config.yaml
arch: "conformer"
n_mels: 40
hop_length: 160
input: "mfcc"
fused_qkv: false
expert_mlp_ratio: 0.25
slots_per_expert: 2
positions: "learned"
num_labels: 28
muon_scale: "original"
lr: 0.012
nesterov: true
orthogonalizer: "newton_schulz_5"
epochs: 11.2
Rows from block 3, named by matrix and row number. Rows with one number belong to one neuron. Each number is 128 + 24 x the weight over its row's rms, rounded and kept within 0 to 255. All counts start at 0. Numbers have three digits each. After the name is the row's rms in percent of the matrix's.
# fc1: first MLP up (model.blocks.3.ff1.fc1.weight, 1536x384), inputs 192-239
# fc2: first MLP down (model.blocks.3.ff1.fc2.weight, 384x1536, transposed), outputs 192-239
fc1.78 091:088122129134117125131128111179110101135135140104146096135125141059121127111132200110177115137117131128138144094087127171110146168120090165102086
fc2.78 121:091136077119120083139104152110150133126181174159119127148131159118123167140132149142103138144143119126124136155090096133122123197121152108140101
fc1.79 096:113086180112116120081078124136163103111119159101161155161142090077122092088164112139119100082137094095137135138136143097163137105117158151137153
fc2.79 082:120138134133146131106173116138100091106131135121129129105139142134114117099084135148100145135100140110095124179162121126148127115144109124131096
fc1.80 083:149147124156094067120157126144100145166084118139167144113147102147150123136159097141110129117139137138106145091125121128125119102138129133118147
fc2.80 149:155105132141121105101118128126078106116106133128133145083164096167144142146069131159107150150125154108157099159103109116150108142134145112133125
fc1.81 094:161181147115099114117137098139119087081116116128129147125121114138120139139122102159144124159144129133156101122111144114135119088138166105124119
fc2.81 138:173127122132087110137149105135112132118112118155152176128164160105148128105141105119111159135105135090108159155095112140169163120102145140125136
fc1.82 103:126089132157151099145121132138155144143138119125106119132104120167101150145164114156161139159169135131100133157108098110129149171122114114134118
fc2.82 131:146101104128171128169143134111116121115057143107137080121138175118154118129138159103097102157117134105153142115106144125086105116137128155114114
fc1.83 085:127091115140136157151126152139118100159129121168150078108156138130160126127135121120100165163176099162140103128121088107113126132138107156110135
fc2.83 114:085111141107128143117157138139161133110125154091096135140127084142130124122136072135089115128155086113120142130145104153101118140086172188113145
fc1.84 094:162103164201076108160075112132129173170149089134147118121120171136160093115145142132110112142149115121131134112143129107162172126102110114095135
fc2.84 084:138125125096170114087138105095118122108124129166138129124137123121136128157107115121104123182165083134170120117139172139147108133119148118186144
fc1.85 107:133135079174141107093161150153158108121151135113115165106134146148120063080130127080144121112140100100111142110137117145139152119144101116099155
fc2.85 105:126120116116118119132104100139108097109130136113138148120145136130151127122112127114149083115126104084113157143164071141137167079161172141209101
fc1.86 104:185170138138165108155130153128141131159120145183142126153194183152139122172132136104131148130157113123110119185129107157125142142126097139122131
fc2.86 088:154152162102116105146133103145154111116116146129116118175138117128148124139140107133130078139156118165153106124169135158102120147140131150123104
fc1.87 090:197123148129164106139101113127096144135114154097131140131143158115140167099142119126116126159117144123125122065107101162086178143119106151133150
fc2.87 140:111155133136079124117100144135165150096134088088121121071109123076140123169131163123104148114105138181120098111099101143132119144091133133118099
fc1.88 098:155144106121131107155137125142161097107112157090118142111109150099143148119104114117136136081106118161122139069163121135096132153153120126165118
fc2.88 083:114147166120129141140136110129135131128090116138177164115111186142132132140157139103124150110112121066157130133117151117089101167061108133146134
fc1.89 084:136111124167154154122116102157074138116129126022141137149168162161152140122124150165105117132123148182151117126141126087128159125122116145121106
fc2.89 151:143149126137134135168105125127149182105152084081128131126094085074144105102122148181122181093133128126140105094122114100172113136121120132123132
fc1.90 087:080135138159132143147102089101117109099140140155115138107140140125136106130137168175136143110158138148093145104082141122132130133121113121117138
fc2.90 121:108135175082122134150111122158121160098141115093086144150127132118107161140113145103079116134110134139181114138139101139145143176135104126131133
fc1.91 101:152177139104144143144118155126123153186120112116165131169128144092082114138101125122115092145137123157189133105140091135177150152140135148103154
fc2.91 136:145182101118153115123143134160132124142111128149184128116127133100104081105164127145156105155107120103120087158125144117124140126120151179108109
fc1.92 082:116092130108143122115140144147135116144112143048144130134078113157126107135113128095136107124110113136114189123069144140131139166146097105075138
fc2.92 116:123163120117114096080101182159162093130123149134117167057131125089130117141114120103110144080103099155165156111111157129133144126202140085148116
fc1.93 109:123122148135092144104148142114060076149120124107168165114089075091080108119163118129097141123125122119101136132070133154142138117163134112115119
fc2.93 068:128079132103158111145129085134133097124137110161147158177126094110142134121107156121087126110154161133122129120087104111142097110154090138071136
fc1.94 096:116125109136101113119149120103150177141130147147140130118153141105152144110138174111101125109157165143138101154113122144111152122156149120168153
fc2.94 093:116125059129135108112084121147138130153120132102114110152174133080104157159096133113128140142077116139095158140121177191138143146110155137112149
fc1.95 102:119203128135109119161092131127109098160102139105100110113121114135091126103150166104113147121115103136141202139110071115149139136093096111115112
fc2.95 046:097124116152137139094113131136130142110106156134212130121147081160108099142160159171098067162149153146103094150142109136067149144081096151115103
fc1.96 104:136095151125142099142110178129141136143136170100092129103121085181151122113133114100112103142127135136130135104132184131152098147150142132105075
fc2.96 055:148151174143115127097097130118131125125109136136122182107096116147139093159164143110122113102117143116084146164135153132172122161086130105172118
fc1.97 097:123111141116155132094139108128154146089124120148108111165124163160153096106137144178129114116124112149101155107107177098113108130080147137062163
fc2.97 075:108132130092096118123129124164125129137111071099114135138169081145146128125141121112094152159127100125116139161148095152124137122137129102075136
fc1.98 091:104098132160110144123107164111106142153051141106127083107156108127148125138133139152127119087155119164150139152106144131133131103138105114125139
fc2.98 140:070119140154140109151133164125114055144150144131135102066113146111133161135127130078131136133084170127164132152118138106138161117118120145139130
fc1.99 093:178152127125130119152099132129139116158144132128127098166128133083141165112112145191094088125110147209113091144132130091156130165157090139121172
fc2.99 101:123170116081146139119143111115132124112117164157123103099106137090134150111143142162096099102119115139109117118141130110163154123149125141082098
fc1.100 101:135158149125175089097106102136132102119115101171158137121157078108097117095117128136138169165117125151120164097180125154145108138119121131133130
fc2.100 156:119102116154108108114140137062119120157095100115098103125123163122142168104128099124151097111158127147126142134116148153114128070104168125083127
fc1.101 095:167153069166142116094143098136134125129169138105078128139163142137129106098150139121130137121145120106132178160107118077092124107149131115130130
fc2.101 115:137086099144134128152116111156118120102135102122138127134082097092137118102110109121103142114131113103103123131149110093110103087098101145156085
fc1.102 100:122156135085076113116123144144089118124153133124071152083163133123121132147125097133097150115098112150137139106135146122154157137113118160091151
fc2.102 100:127152132130149124080174129124160169119094121139107151152160151094144119082137110142119131108119142127139154116093094122134084105135104124115124
fc1.103 097:097151137168120152144166147146125137132093127112145112130122136114148100092126137140097187121135117132150136106125102150113064134148137125165099
fc2.103 112:087135160105154181141119129127092115131173114116115117122100100111125149114088135205119121170115128113104141171133131176106139148154093144116108
fc1.104 093:162159133106122122156111122110109174125104102158127122148115092125092095101108100117076087128123147138108116179146112184132130095173138136136169
fc2.104 100:154116106178164145142130133138135146131133109157142120123141127112134103141127108171095131145135117108117091144141133137127134129081135181055148
fc1.105 092:099127134145116096067182115130130119111164123114105094113133143145088089089115158136115087120111128183120143065119151143115137144120182095109124
fc2.105 106:110108123096119129140115104135155139098171148143145115116131117120178089090114146140138134153140142129124149103117132139097096161183136125173122
fc1.106 111:100124164117132142145156129112130092109115155136142136107127121102102096094134117073174142129119113139156141174172106115142106114113163137165110
fc2.106 102:097116177131139132138137152120114095106157130123069132109133143187106172137141113111109179133134091078120150095140093133116171110108129111101129
fc1.107 106:139180155121146150103172124124145145133159146133146114120123112109174133118146123164094139147117154130097119180123173113135134175111137158120161
fc2.107 119:132165176121148106142131128085158145141119136142145130155155131082146166119137143123061133167108106125137123146133107119100137129140136122122125
fc1.108 099:093164127166118130121147141145157093117088127097121190132126147121138150101137125170146151169153113087136155111133134133177167160117113117111140
fc2.108 110:083107171151120112142130104143090112159131117109130100141139097122151130122110112150133139077077131155133145148131129153131121183142114131143127
fc1.109 087:166104129139141084089095095132095150074086108131144140191165118139091103098165173117088123098129136133103180118131178122166125116113096178079099
fc2.109 138:137136121073122113161146106185149102139094178132139159136180100112085137119112134114126131132136137135139133127116106129174102060127154153124152
fc1.110 096:128144131152118118149120108086129120108101073118091166099127107143124113082149108104126090143122113128157159141113156123129150108138133153177147
fc2.110 079:078128095124140142127161145132119123146174115127172147148158133139147128115130139116099106172115138123120096107128157142129129108113107151126099
fc1.111 102:119089084162124140116087152100133168136122102109123138125064129102132143110139104090110154130123117150122126146150105092172158101095131110121123
fc2.111 105:171143137147175131160114109141117125115100155084138125148075161164136076122105109140091147100137142120154154120089134114135109106122117133106138
fc1.112 085:115117096143131140146141141161083176142136102145188110112105105103155084131111118149151138151157114156123126118141101077146095129136123148125177
fc2.112 099:115133096136070163148103084095135136121111115140163159110167114137125066084105137113169139170148072112132178122129135142150134108092089148111140
fc1.113 103:108160131149144099144126102098136124127127145151141091133119131105115106091124117099109094109172105131118095112122136121162099157129144104092130
fc2.113 045:119152118093146139161112175132127110116137099150122152103142109122167150079114114167119142104148108143112172134132127061121131150148135087087135
fc1.114 089:097118143142138115107117138113116112123098131115145090100137116082117117142121124160095134152083108121140100140162154090097126170162115131103126
fc2.114 102:146120112102084153101139132105155116109128109111119139128159117132149143115094136164143120098134158147104137144117142136143128078126143137150147
fc1.115 103:133141068086143135149169140121129156128148103139116105141150100162124128144119147122107166127092122091138105136122126123112121117152072108170122
fc2.115 133:141085120135108141145181144117102142075114142069103111141132135125139159104135160143089078103147144123108158093090099124109121100101143128173119
fc1.116 104:128124061155139099118153171147110081160154164129119150160143155118102123133112129176137106122144116149102094109137133097140113100131096093135155
fc2.116 100:149144091084103119129118092133116098132108097115129126102142144124125103100148115160125176126128089167150125145148160107135102098117139110121166
fc1.117 099:138120132148105146117135118190158123110094135082138075150143103133106155098159128131169087104134084103147126105096093082136140128101120166140100
fc2.117 105:139117111146126086159120098142102087121153162097165134098154115148066118126126113140113136106130135123118162142148086109143120134100125116110175
fc1.118 105:150160133071108115112143132133128149138121148123133113146128128168123121138148116158075125151163076103111160088111116152112144110075138135177123
fc2.118 045:177118151150106128118128150115132136116078098140138146095123131103183108164118126151094108109168100149151180126123135069103166104120129140139157
fc1.119 106:107113125168117092128118129140143115134132146137123123135138141114144185098117122061119097102134140106108088108124134124180121145148095129105171
fc2.119 072:140080116162127142147117102124124140148100126110116093105148149160137105141123151166128090149126151109124163109167129120118085114113138163148137
fc1.120 108:131159110142113162163148155132119153131134119121105146107130153138083141115124118093111177137104121156134104086139185155108124105139125125129119
fc2.120 109:144072133120166144128144063112130132095143146108092106125103163139147128127123148106090162126109141130135174155111140134078115163089116115069172
fc1.121 109:096137127154158132136146129111110139108088122128125181137108081171107145143137135110190135108145158102079117119123130161132102103115155106161104
fc2.121 086:157144183110087056160092101166101074129179147094102105101151129124112174137098089127137088200109100154092163116097114112145162144135144152105100
fc1.122 108:129107136147146135101113145143118153112137142068162102164150060164152135157143114171122120174118063152141157118091113109130121081104155119125136
fc2.122 048:102122108173132107133103140154143114120138127127149124140120123134135125110134136117129156080134135148161153096147144126129122150145120136127147
fc1.123 098:131150161131124150134117168115125154154143141087105084110155115132136139105124118102116120105147163138101084151137127134151129101123137146109144
fc2.123 108:155103064159117138120133116130087098151088142143113131125157084101175139154155105142132123126094104086109137155148097146097129143106125127143140
fc1.124 101:160194132130119138110115101118073097143136089101114086118139179122131134081126121119128108140135177117087122134153109103148102175089121128130132
fc2.124 082:089129110174130135143147127124133121150095169097121151152086112125107120141136146110114128157106117154151122175160079158122084167127123146133108
fc1.125 100:124110148158138174136126114101149159135134149152124138145105176149089154121146098160071118085137125132173084153101137143150099106099103122138167
fc2.125 095:099109140153083107125132096129122105168131094103118140143148137140135089149144119128146098155116118161092165138125177156120140115120128112110140
fc1.126 097:110138103109093095159097105099123136176102134190137101094121110131150125171114107160143160108104158097114123079152100127148141131129142118125114
fc2.126 083:146154145126130141122089148133115122136123098128127130116118095166137156160117110131154182140179097137163094098150103165143137147138073108106126
fc1.127 092:160126121159118081110131159129129119126136109094146136162132137147115139120109145141132097145084130119143114179100088124107107132127120147104134
fc2.127 114:132123053140120108095125149140160139113090100145140142141100145168103100107119148145124141121119122159078129107134053134153117108149154115121141
fc1.128 101:183135122088144115153132086118120100121122128123134165155105083140167144108104125143131122113153116112114094138139124115088140154151126156134148
fc2.128 123:106131125094093133124126131165131107114138132177210120146114192142136158133091139159145118131121127109170144150121087149121119144133170129100094
fc1.129 114:121117102135130093163095134142094128148175158111098113106132150136128151162106175119137126083106120110126127128135111128106132114101108086140114
fc2.129 100:111114141094069101114102121128092166061134104097103147086105145125135138120132136132123144145127153152102155136139114135156167067173157138139163
fc1.130 105:110160120152144094138172125078080152124130106163146107109151118133100162095112106173168121144117132125106090099182116142167142124126089112138145
fc2.130 069:103147122092159120124136133101112132124105100093155142135106146131154127158144116117082114088126106122101129135142092199159162100144129101094136
fc1.131 100:123138088149159168111131140070135074129112148123138100122131125168114127123085116129157123112094145109076137130135115139127119083126114110153121
fc2.131 045:158147138110120134087124086135127153170106144153105109148115139166140139141138127078112121121153114114190114127098172109138092129195137118123143
fc1.132 090:138163120152138125165116112135145147073117142139117110143156109139081082104115089126127119129106157129124101111117122105102082118122062129129156
fc2.132 131:098136116186104139138137098116127105157142100163145089106132083092123154121092124144110124175116122132083137127152138160113142102136109136113156
fc1.133 101:175104139126150136101162122133147162140097123109152139184159117134102095091125143126062142125119112086087111177121098148127162192128146152100085
fc2.133 080:144089154183168121176143114129123127126096128169100132100146173107126123171127107175111104150138182091108171110151102118072106146118150117121109
fc1.134 106:155132132132146139137127082131130144078116151136131171091184124129120112109134088131122111092142132102155128150166113136090177117128158151131168
fc2.134 071:137119144106111136088171140188084093136115149107173121077133150094122155129120134153127085094118130119138141140122115124112107149104144105169061
fc1.135 093:120171096112137135117080094106125158140139155194159125108124108086151142137123143111124118127156108080138167104131133110128116152088156137118141
fc2.135 080:171186113178128104138128103138154155163155086130120133134124163145103094145098144148124115146131156107114105134175165125143145094089071119109130
fc1.136 097:159142137149159166151121110104131101138113127105137099104115163110124176111143112176119126150132166152145122146126088078104118157075132137170074
fc2.136 126:100123129130096145171127157096104126108134169107106150144109140158150130168123126156128136140131133141161162130139152124122124133096148166147145
fc1.137 113:157097103146160130162150121115126181127124092133114139079131111111109130159126111136139099144149178115149161106096182168132131131129173107158163
fc2.137 055:129123082119145137109135192108138162127122097137109155110108126107150117158173131106114145104141159147153114126125138110148182132099108121135131
fc1.138 098:138134127172102127123149127117140147139140101145110110115170148152159134116120164116130127105158118132114132148154110109120102117146133095153113
fc2.138 110:121109088100086132076133122137173181142075126131097141118140130110093148137123123111136160111121112114111147148080130158161104099133129091135097
fc1.139 101:125141086117117106150085161118156082129105157133111109145120139127089101137169112097102101168166111097115149137143096133134144131121130136168094
fc2.139 082:137133130157098128165106133159163136097095139164107137105106118136128162150116126120106102127168181099092122099116097099100142173131118139100139
fc1.140 103:127122091102137135143132190154064142105137131130162128150151135113169123173136158137148138122099162120135130084134099179127117064119125118170133
fc2.140 122:124153105148118134164149121148109099117123128125126104110169132142118168120116117162134135116105153126134112121119100137168165101111125122084151
fc1.141 103:114124128136115132109156152120138110142154140101135150139115171131126134127109128091144131146165168142141168152127115114162145065129146084163140
fc2.141 114:134122137142175122114105126125153109112177104119138112107141164135118150128099110087122100160148078145098162147091139118115165121096123102124139
fc1.142 093:149132121151096126131078131089115171111111106119142133135097159119098128121109112136171123145147114147129140123127112089133134159153107130088139
fc2.142 133:121134104146145163132147139122126132131130120146146111100152139112127099125132162097147161126129156141138156103059126105156142129110105148135138
fc1.143 111:122122117147128131109157181137157142127093104110109092111132147143131132100113146141161126171109117156161163131135134080059148124128046119120131
fc2.143 064:171138136135138156130117105128106157136102164140160068073104101096090120110105145126143146139111144158169141143163116136149154153145139159140162
fc1.144 106:140135156185131166114155141164142144151171162120145125134119140139093148139147156100074111157141149119145160117121123156164105156143098133149103
fc2.144 070:113129136082160119158074123132186100141125100165142107141106186106149099148159109123123152121114131174076125131133164124142136127124151131171151
fc1.145 105:122148099119141086124106129128110146097167124121129077136123107132080125117122133129100112131121094094133122141112097125136123098142102095120096
fc2.145 063:092153096157106124118128141144125100119149149089100169156102175087137117125142163136106081120131106119104102100126161153089124136100115125122111
fc1.146 096:134131096109117089123111115103116120091106132110120099191114079111137143128110132159143096181130130164118122129137107140099137129154065170152064
fc2.146 093:119185103126163151132113100122144129155150152132176126094078118138147077130135173156137139128185172146088121119174124125094141132082088147143117
fc1.147 102:132109151112123127109136163142114158126100145125120118147145117139135117133084148170122125137155146149104120106128100143125100084126101105161159
fc2.147 103:143121139108098095163052114141153123122120133085179144087122146154082132084102152083136133155130174155145146123137109135166122123105106146097142
fc1.148 101:136113123122164144148110114112096098127132116137112192118088105112156190133147107165085136121100136161152067086195155150102134152159122157121064
fc2.148 103:147156102135163137154111127125107133153088107140070135106118153113105135092089109112102146146166142138138133142156093134124107122115123136090143
fc1.149 094:108127163145128120127157133113137112162152078135143125142137137138129114113161119102140150104140132187115143142149143125127129117159104100127115
fc2.149 117:135104128064138128114124161109143131097115099123100106195141094106145120101155106112132129127136109104133121142120104098101113125115052111109119
fc1.150 108:101116080153139163121136155100133134179115156122154121158148089136121099128168150100146160116120129135143114149095097112151143130158114104147092
fc2.150 083:154141124182109117116161126118120087119134155128110131138131175137126138149175090097137117119123154109117120144118122149142132136108130131127074
fc1.151 097:126156156104162148110157146197079121122093136126138083120053138140145101125121129145095139157136140111112148141114140127163156083156079144086148
fc2.151 071:083123140181164080119113147106075080154149149144173129090085127155169124159156141144113123151077153132155110153146178111127169136106146147093119
fc1.152 102:138111149129167154109161142146142143088096141118140086135135110112159089124116157128132146136096127123144078132103142092146116141105144181141116
fc2.152 093:104084148158138146132136150121147122102112138111136151096136094090098148145114116133125106116176133138078143165200112118111125110113139120096143
fc1.153 103:119114083148136172128111101130116151127102123147120151187105120106146151113104128154107176129156127122143148117146135141157147114160091143136122
fc2.153 056:156084119122099120136107117079128101114128151071145110168115124131150152120079102118127131172143109122153118150132117113142137108154122096125122
fc1.154 091:140133129147097113136087208107086156169134183099142119119093135144143125130161103131137113143097097158127104113093092143105147137117176138100150
fc2.154 114:103056089165111131092135159120137125145134134130154164128162145121136093121137160129120122136102132136129081148103154127145131134140137129064128
fc1.155 089:111114147082122186144117106146143104097124109114113096142121121075129167155106076158109126141119115156150124147150131141144133085104095183137162
fc2.155 122:117123150099138125093118143074102144116097147163102137156136148082114072169122148136119121133127126121117137115174161137120130147096133143121121
fc1.156 108:098086121136114106108117103142100128149130108121140092140132078152139130133185120121163112116133142138138095101097115106084143168084124184160112
fc2.156 076:124142144148179089132143154110108121131093135117147132128074167157103093141158083148103124094147128178137087132124081122119098137128153124162118
fc1.157 101:151123093108126133161111095105129116123139122105061124137124186109150162109140077183117134110142081156165127134127128100133153114095152133144111
fc2.157 120:113164117151080092126114137174153160128152142104111158112142167102128130153135114106098131129102169107118181141174176124149130175159130137144110
fc1.158 100:093070113145137104118141098173149081137075121108162117139115097155138099106141135134096148063127147138116124119088155128135140132126107180160133
fc2.158 098:165107172131130159114161126091099105155096126123126141136116152113136175120135136123119142101136144126113108132174161130186153097125121117133116
fc1.159 087:141106122155125110115119123107131120151104131141094121123089147111159158086127126133129136148172131129092088152080153138127154172131144168108139
fc2.159 135:162102088120135146160153082119199084087089115142113116133160117129127106142109143112102129123159113131184124107153160131101160166125134151095121
fc1.160 101:116161141103143092119162123116152122085195115121140128087105138155150168138131137120199165146113134127138128138106098138135076125121132130150088
fc2.160 058:140123138100149145134141148140104144157133144099148141156092117117124128128158126122085153146089076148113097163135130156095133142141161144113171
fc1.161 093:120158114096164130131096146125081143146096137152159120152144117156140174123127140121153134159135098134084131148153154105114091143067125132139127
fc2.161 078:124136196106135121141175141151145116185138123118139101163141098127103145110134111118145096139143071163148081113152135137088146135121134154092132
fc1.162 099:133170136129103127124119160124140137130131138162107149108142116127150108125098123161163129111108115114132125102120155130105106136154175101128140
fc2.162 064:152142176141172155129131165139142147102149160130090137072144119122152101140129092093104125177084162133147106101067111145134120115131121106103079
fc1.163 114:135118156114126128113120092110096137107139150140142093143117115117131114114110085124109119152112118163117092131125118136089129144127073173116124
fc2.163 060:160110155189097145140105158142173119173128101076070154139146165118154128112117115110127142141138113091118110126142126093134102103127126123109089
fc1.164 098:126160080084063127105142131085079125118098138158144132144120149108172142116171086161124125200121121111124134157090090149152146108129127141118111
fc2.164 043:134103093107112125138110173072130141138165139078145138127115142116160122163118137103153132141122111104134104163141121135127088111126169155127149
fc1.165 105:104166123133114131109152153163153124108121153115114126154104117077099128137139097119146091091148118126097154109133116094185148131143105153140109
fc2.165 068:141142104164141158139112112140123114162153142102150137149108175152147138126133146143173084137133142112103144145121117136098126106119103153122163
fc1.166 100:118083119154157165103103115121132132099162135136142160098114109146167135094146146109117136119149140111137124121085158134130121129121070126141123
fc2.166 064:119117117145160135150150155103124140153092149141125134139085170148118142112110172076175127125113100111147123082137112106151087149187127126147109
fc1.167 090:155118141107140123101098107126094141122097124106153139137147155133140163118112141089121134161149108104172130154137104144130119129150124124114138
fc2.167 098:102133086113127155123144133148189125126146130120101105162168090143124145178158113178187142156082121104116145114112127151143171104140111118100127
fc1.168 092:126158146154119139110098125118091132106128112134183133090123144131165137121107127141095102129147103136122138140104124088137122072115149134120146
fc2.168 145:136126115104089108111111108133170144143107132117142132134104143122154112114115133130135125109127135118108100105151189118130132089124096113110166
fc1.169 100:185129102139087070102084119100167129155184127143140125139184153132138151112149110154098137154150118101128135142128130126139155144124160121087163
fc2.169 131:107159104152114088145153107181121093138139087130103117141123114123169157151119114172114109122144129080108087147138115124121160159100131092117124
fc1.170 106:136142138144158120141125147094132156145071090126158142128094124152115098124103069112110199118132134109128153148158116077133146134087143137118140
fc2.170 068:139141146124086090172101130153128097112169103148110129128100142115103130117137157112116139156136101116088138138187147150132088070129136145147147
fc1.171 112:150129160105153117135144111129155124143090149116111146141117161147118159138140092131088090187168142083130145160158152120155140159148114113150123
fc2.171 097:160126129152081110138135146175145146160100123067135118155132161108145115132143139116112161150134145171112142098095114113063130118105078099100141
fc1.172 091:121100132107123112116151161155133116154127142096174163135115177112107090137112163097128118134143179151131154157137113155162140130079153182140146
fc2.172 123:116110128124150124157103142132098129143115102155111132127129115133111119127145103141156120083111104124154124146154119171096126111132123130139121
fc1.173 086:176161136120155114121132122121136083095155136118146116126115144110129148106151096128123157175138108106129139178107138102118086111161145131127104
fc2.173 125:176169117132118133127105135127185122117159123129102109117133096100183095129124088124136135118153103149098137104073096133122087146102138128088075
fc1.174 090:123128088129102138143127116137148159132114138155140111113126097140095113167130078154164125116134139094126158094133117187128145104105117096090143
fc2.174 068:068122102151154174117151119118165114139118137165155125142136080120136114103091158156157169119129172158143128124096148143131121154100122122131144
fc1.175 095:121149119123180098089130144105148141142133058128133136165101099127129178131147141126092158129149111138150106119141121114117128108090140134111122
fc2.175 083:131090141090106131167154105099131116145105147105105118168136136140147112124104165077135155125111080120124110122142130154130140091121120113125139
fc1.176 110:134156107115132109096091089122152130102139082159106132133080084107154168134122176112127130131105127145139140093102125096173096142137074133142156
fc2.176 100:076102147147138115147164122139095159159137135117112126160147137143108133131093153162137126135137143130163131191163132151133116160115139142111138
fc1.177 102:114110150114140152143137145114134134094151102107137093141101141092128110142116119113114085125133131131104132157152086137149096089144098121148203
fc2.177 052:140140043169142147158138153149093098102142160112160121140103126157126109129149066104116131143133141155119157147152136122120119080102135104089161
fc1.178 118:138105140125162112132142139102098124113151086123137125115111131225166125086111149153109107117101123153140119150116114127169111150132151163135118
fc2.178 086:113155133156162125099139118131157124191160076122188119102115142138106091141119129096127156150153110153147111149127122120098147157150145153170133
fc1.179 095:111171147143075132122130102130127116101122131087094149159164140165131156094140116151127128106135121103146134115135164115182098148127132101123143
fc2.179 127:157128117143165109091161107165142143123115139149109169130123176128104153114139094096128113136160106105118112082102163121109131115185146154138112
fc1.180 097:095110115156125135129154086179123128158129156111083132131095132146159180099182108141134110141065131174114099134145125096103144136098117079175171
fc2.180 103:112163137151107168096091111116149145142110124094157112104105133130110105118141134135094124162130143178159125127111143139094150117162167158150142
fc1.181 101:178165114117093117136144119066169174103124123150113159123136134062141130132074116082136087124106116179138116135117121130158120163103167136132149
fc2.181 054:142165144147126148156115099158132159153119147146161124170132089153111125146101123097067156101131136133107117117095095134124142123146098140100128
fc1.182 103:155174114117124149153091075135143140091142115100135155146100136136113146188144118131080145127169111167147140130180106100129161155143143132113093
fc2.182 090:106134078083082131135119147136091129164135120158160151122171107101154121132111134164106135127074094108121135159076160120123137116129128121126108
fc1.183 099:142095123115122119156082120140159138140150117149175108121102156144150134130143144139130154177159143097159164133203159066142138099110117147137131
fc2.183 101:128134109101106108079187130117114185120156130141129132144134167121136117121095095137108130142138092114175118146133133106171134147148141101137112
fc1.184 100:144108127114111100123106138121159114122109107133132112157129149138134157179155130124138134131130145148130138122102088135116156149168124118116127
fc2.184 103:136111094087130153118163148111125093085135111148122128118141124156142129147127148113134097109132124123103144133149110164132126147133130142143131
fc1.185 089:163149097141091142125135152139143100113078144089140131102123090167101140124168133119122110131119164105115060156154135137162066151124141154160099
fc2.185 093:179129111126101154147126116118143115152155126127122174098096110110150141138148109130156133127145116152099115116082119071092163139108095091097156
fc1.186 098:134123165144117121138122112113103136136133125122165151095139084125119093080150100145115137141099154158070112141102181166139132155141124143125122
fc2.186 126:121154159139121099114133127182109101153097123110157131130130095122147128103125151103101138154155121098154120142100136138160087116138126120091108
fc1.187 102:145122095147152136104151072148122112093165107111129134112144108133121125103100120115130102147093128146114118124113123096159119146119159108104082
fc2.187 140:117064119153141151116126115137109109164147116089133102083127113126139110188143073156155130102121157152099155152146129103179087123137158148166137
fc1.188 106:159141138143137137124096136112167091147129144129113079141138118152107144100160158097112157155133159122096146115129150152087108139159149139140146
fc2.188 075:131170127111091108100102112172127153175133115163085102147115175171117131126123124124168086068133125164105125137073127122104141131104143158102096
fc1.189 098:145109139160139081169179173084091128159119108120145134148177119194100115145113111162102119114082130116150129142129107127133143080104164145132129
fc2.189 113:144147133122136099128125139146149129156121102147128103085108145122101080144166136101144129122104183157146130167126114146177122116154155104130155
fc1.190 095:121104099147138110130090127150162163126134169110123109120180092130132166101132138184127117104163122137134124127116078182142080140119099139127114
fc2.190 091:108134099150113134139132147119133145175109158139118116105143164112113143119159163164120111179105118135143109150148107136113132162056083126161146
fc1.191 105:152141088085145107134115177094134158185125137139121153149137166123128133110152134170088134140128128161150139144112169111128078132115161100116166
fc2.191 102:129135132149184125122115132140127081143134104159166155133121151104130084136113131143106112107084147138121111154104134168184145123097118162118170
fc1.192 103:134126091099166135150073088127117110155114097112134134154107152141098144115131137115101142169105090122102099138107123115119165141142150098120072
fc2.192 090:154106149145159067136158105130139122117112144100136122094154152084117151129130144104110103114126108115168130115111126137150103137110101102102142
fc1.193 097:117147115129117134125159091134113119076145096133127177150124143152154118106127122169116107115108091140094115113131156103108083129163153125119112
fc2.193 093:103162101129128196107160146162109146112155160156171134088113119114103133131133142158136178079110145138143119125097156105092109127133120129090061
fc1.194 093:136123170093127181112127198152076123149117092161135196112132121181116123079110130133137142115149126121108158109156157130108146106116124140125112
fc2.194 130:157152111166154120124141081086079173179122133106114124165090100142107145131103148140079131107086103151161122126143076155124118144083124153166131
fc1.195 100:132123127102115136147166094101150084165137095137110121190137122175136125155110163108113143142134118114126149129142131147137130142193103154142123
fc2.195 053:106121120119133132156171104092108126120141118075133116117162099146132128081171141125146134120103092146165164120122156113140120078119131122110147
fc1.196 111:140104131095111142147137129167125132114130154102112157145091138123155113142151065118116116146121145134150160165151149125099100139121095147166099
fc2.196 050:109104109127109110139116124129137097113096131159110088123082134125099109134151157087145073102102126114164099161144185123140135095100111095187151
fc1.197 103:138149103173097182133193159141148094124109096143135124138105117121114143148151160096111103161170181113089114117109130161147172119153153136102164
fc2.197 084:090102153151169124147129111126113152155116136117152112109145108111140157151117135143102140129160121114092154127096141139178073114129121127127126
fc1.198 098:128092100148119106141129104156098089121130139135134129113136148119124170140112146155133094094124114122111121132179111172112089131102111111135107
fc2.198 130:179087123124117119135091146151133155131167131126182098092133162103131123119124126162141142122123107140120122180164138135167153133152149146136128
fc1.199 106:141146153125138120123148140098107121133083174115129149133105140097150113139117115101115117143130113122109143124141082144179095113170099145086116
fc2.199 052:114130088150139125108119127095147117145154115145144113164107139169171106103091131133140154155095140121142112142128127149149122130122105160131138
fc1.200 098:150152132098114130149106155129170132136136133132155103183138087106087160132116110150134103122119145135157115135121106142150138139106154144147106
fc2.200 100:107142163157104116125170122088141161156159085149129159109134105130102134057134139143122143143068085136127147083130139128118145087132142110152123
fc1.201 100:101151165076125133106127145097109093187115150114147161130136080181069137092133119131120129125159130101108152061136156137096175122132135166124157
fc2.201 110:110103154140099131162079111125120151141153143120136131170108117138157145113142101068122173103127099107113121130123121156121127084134087085144119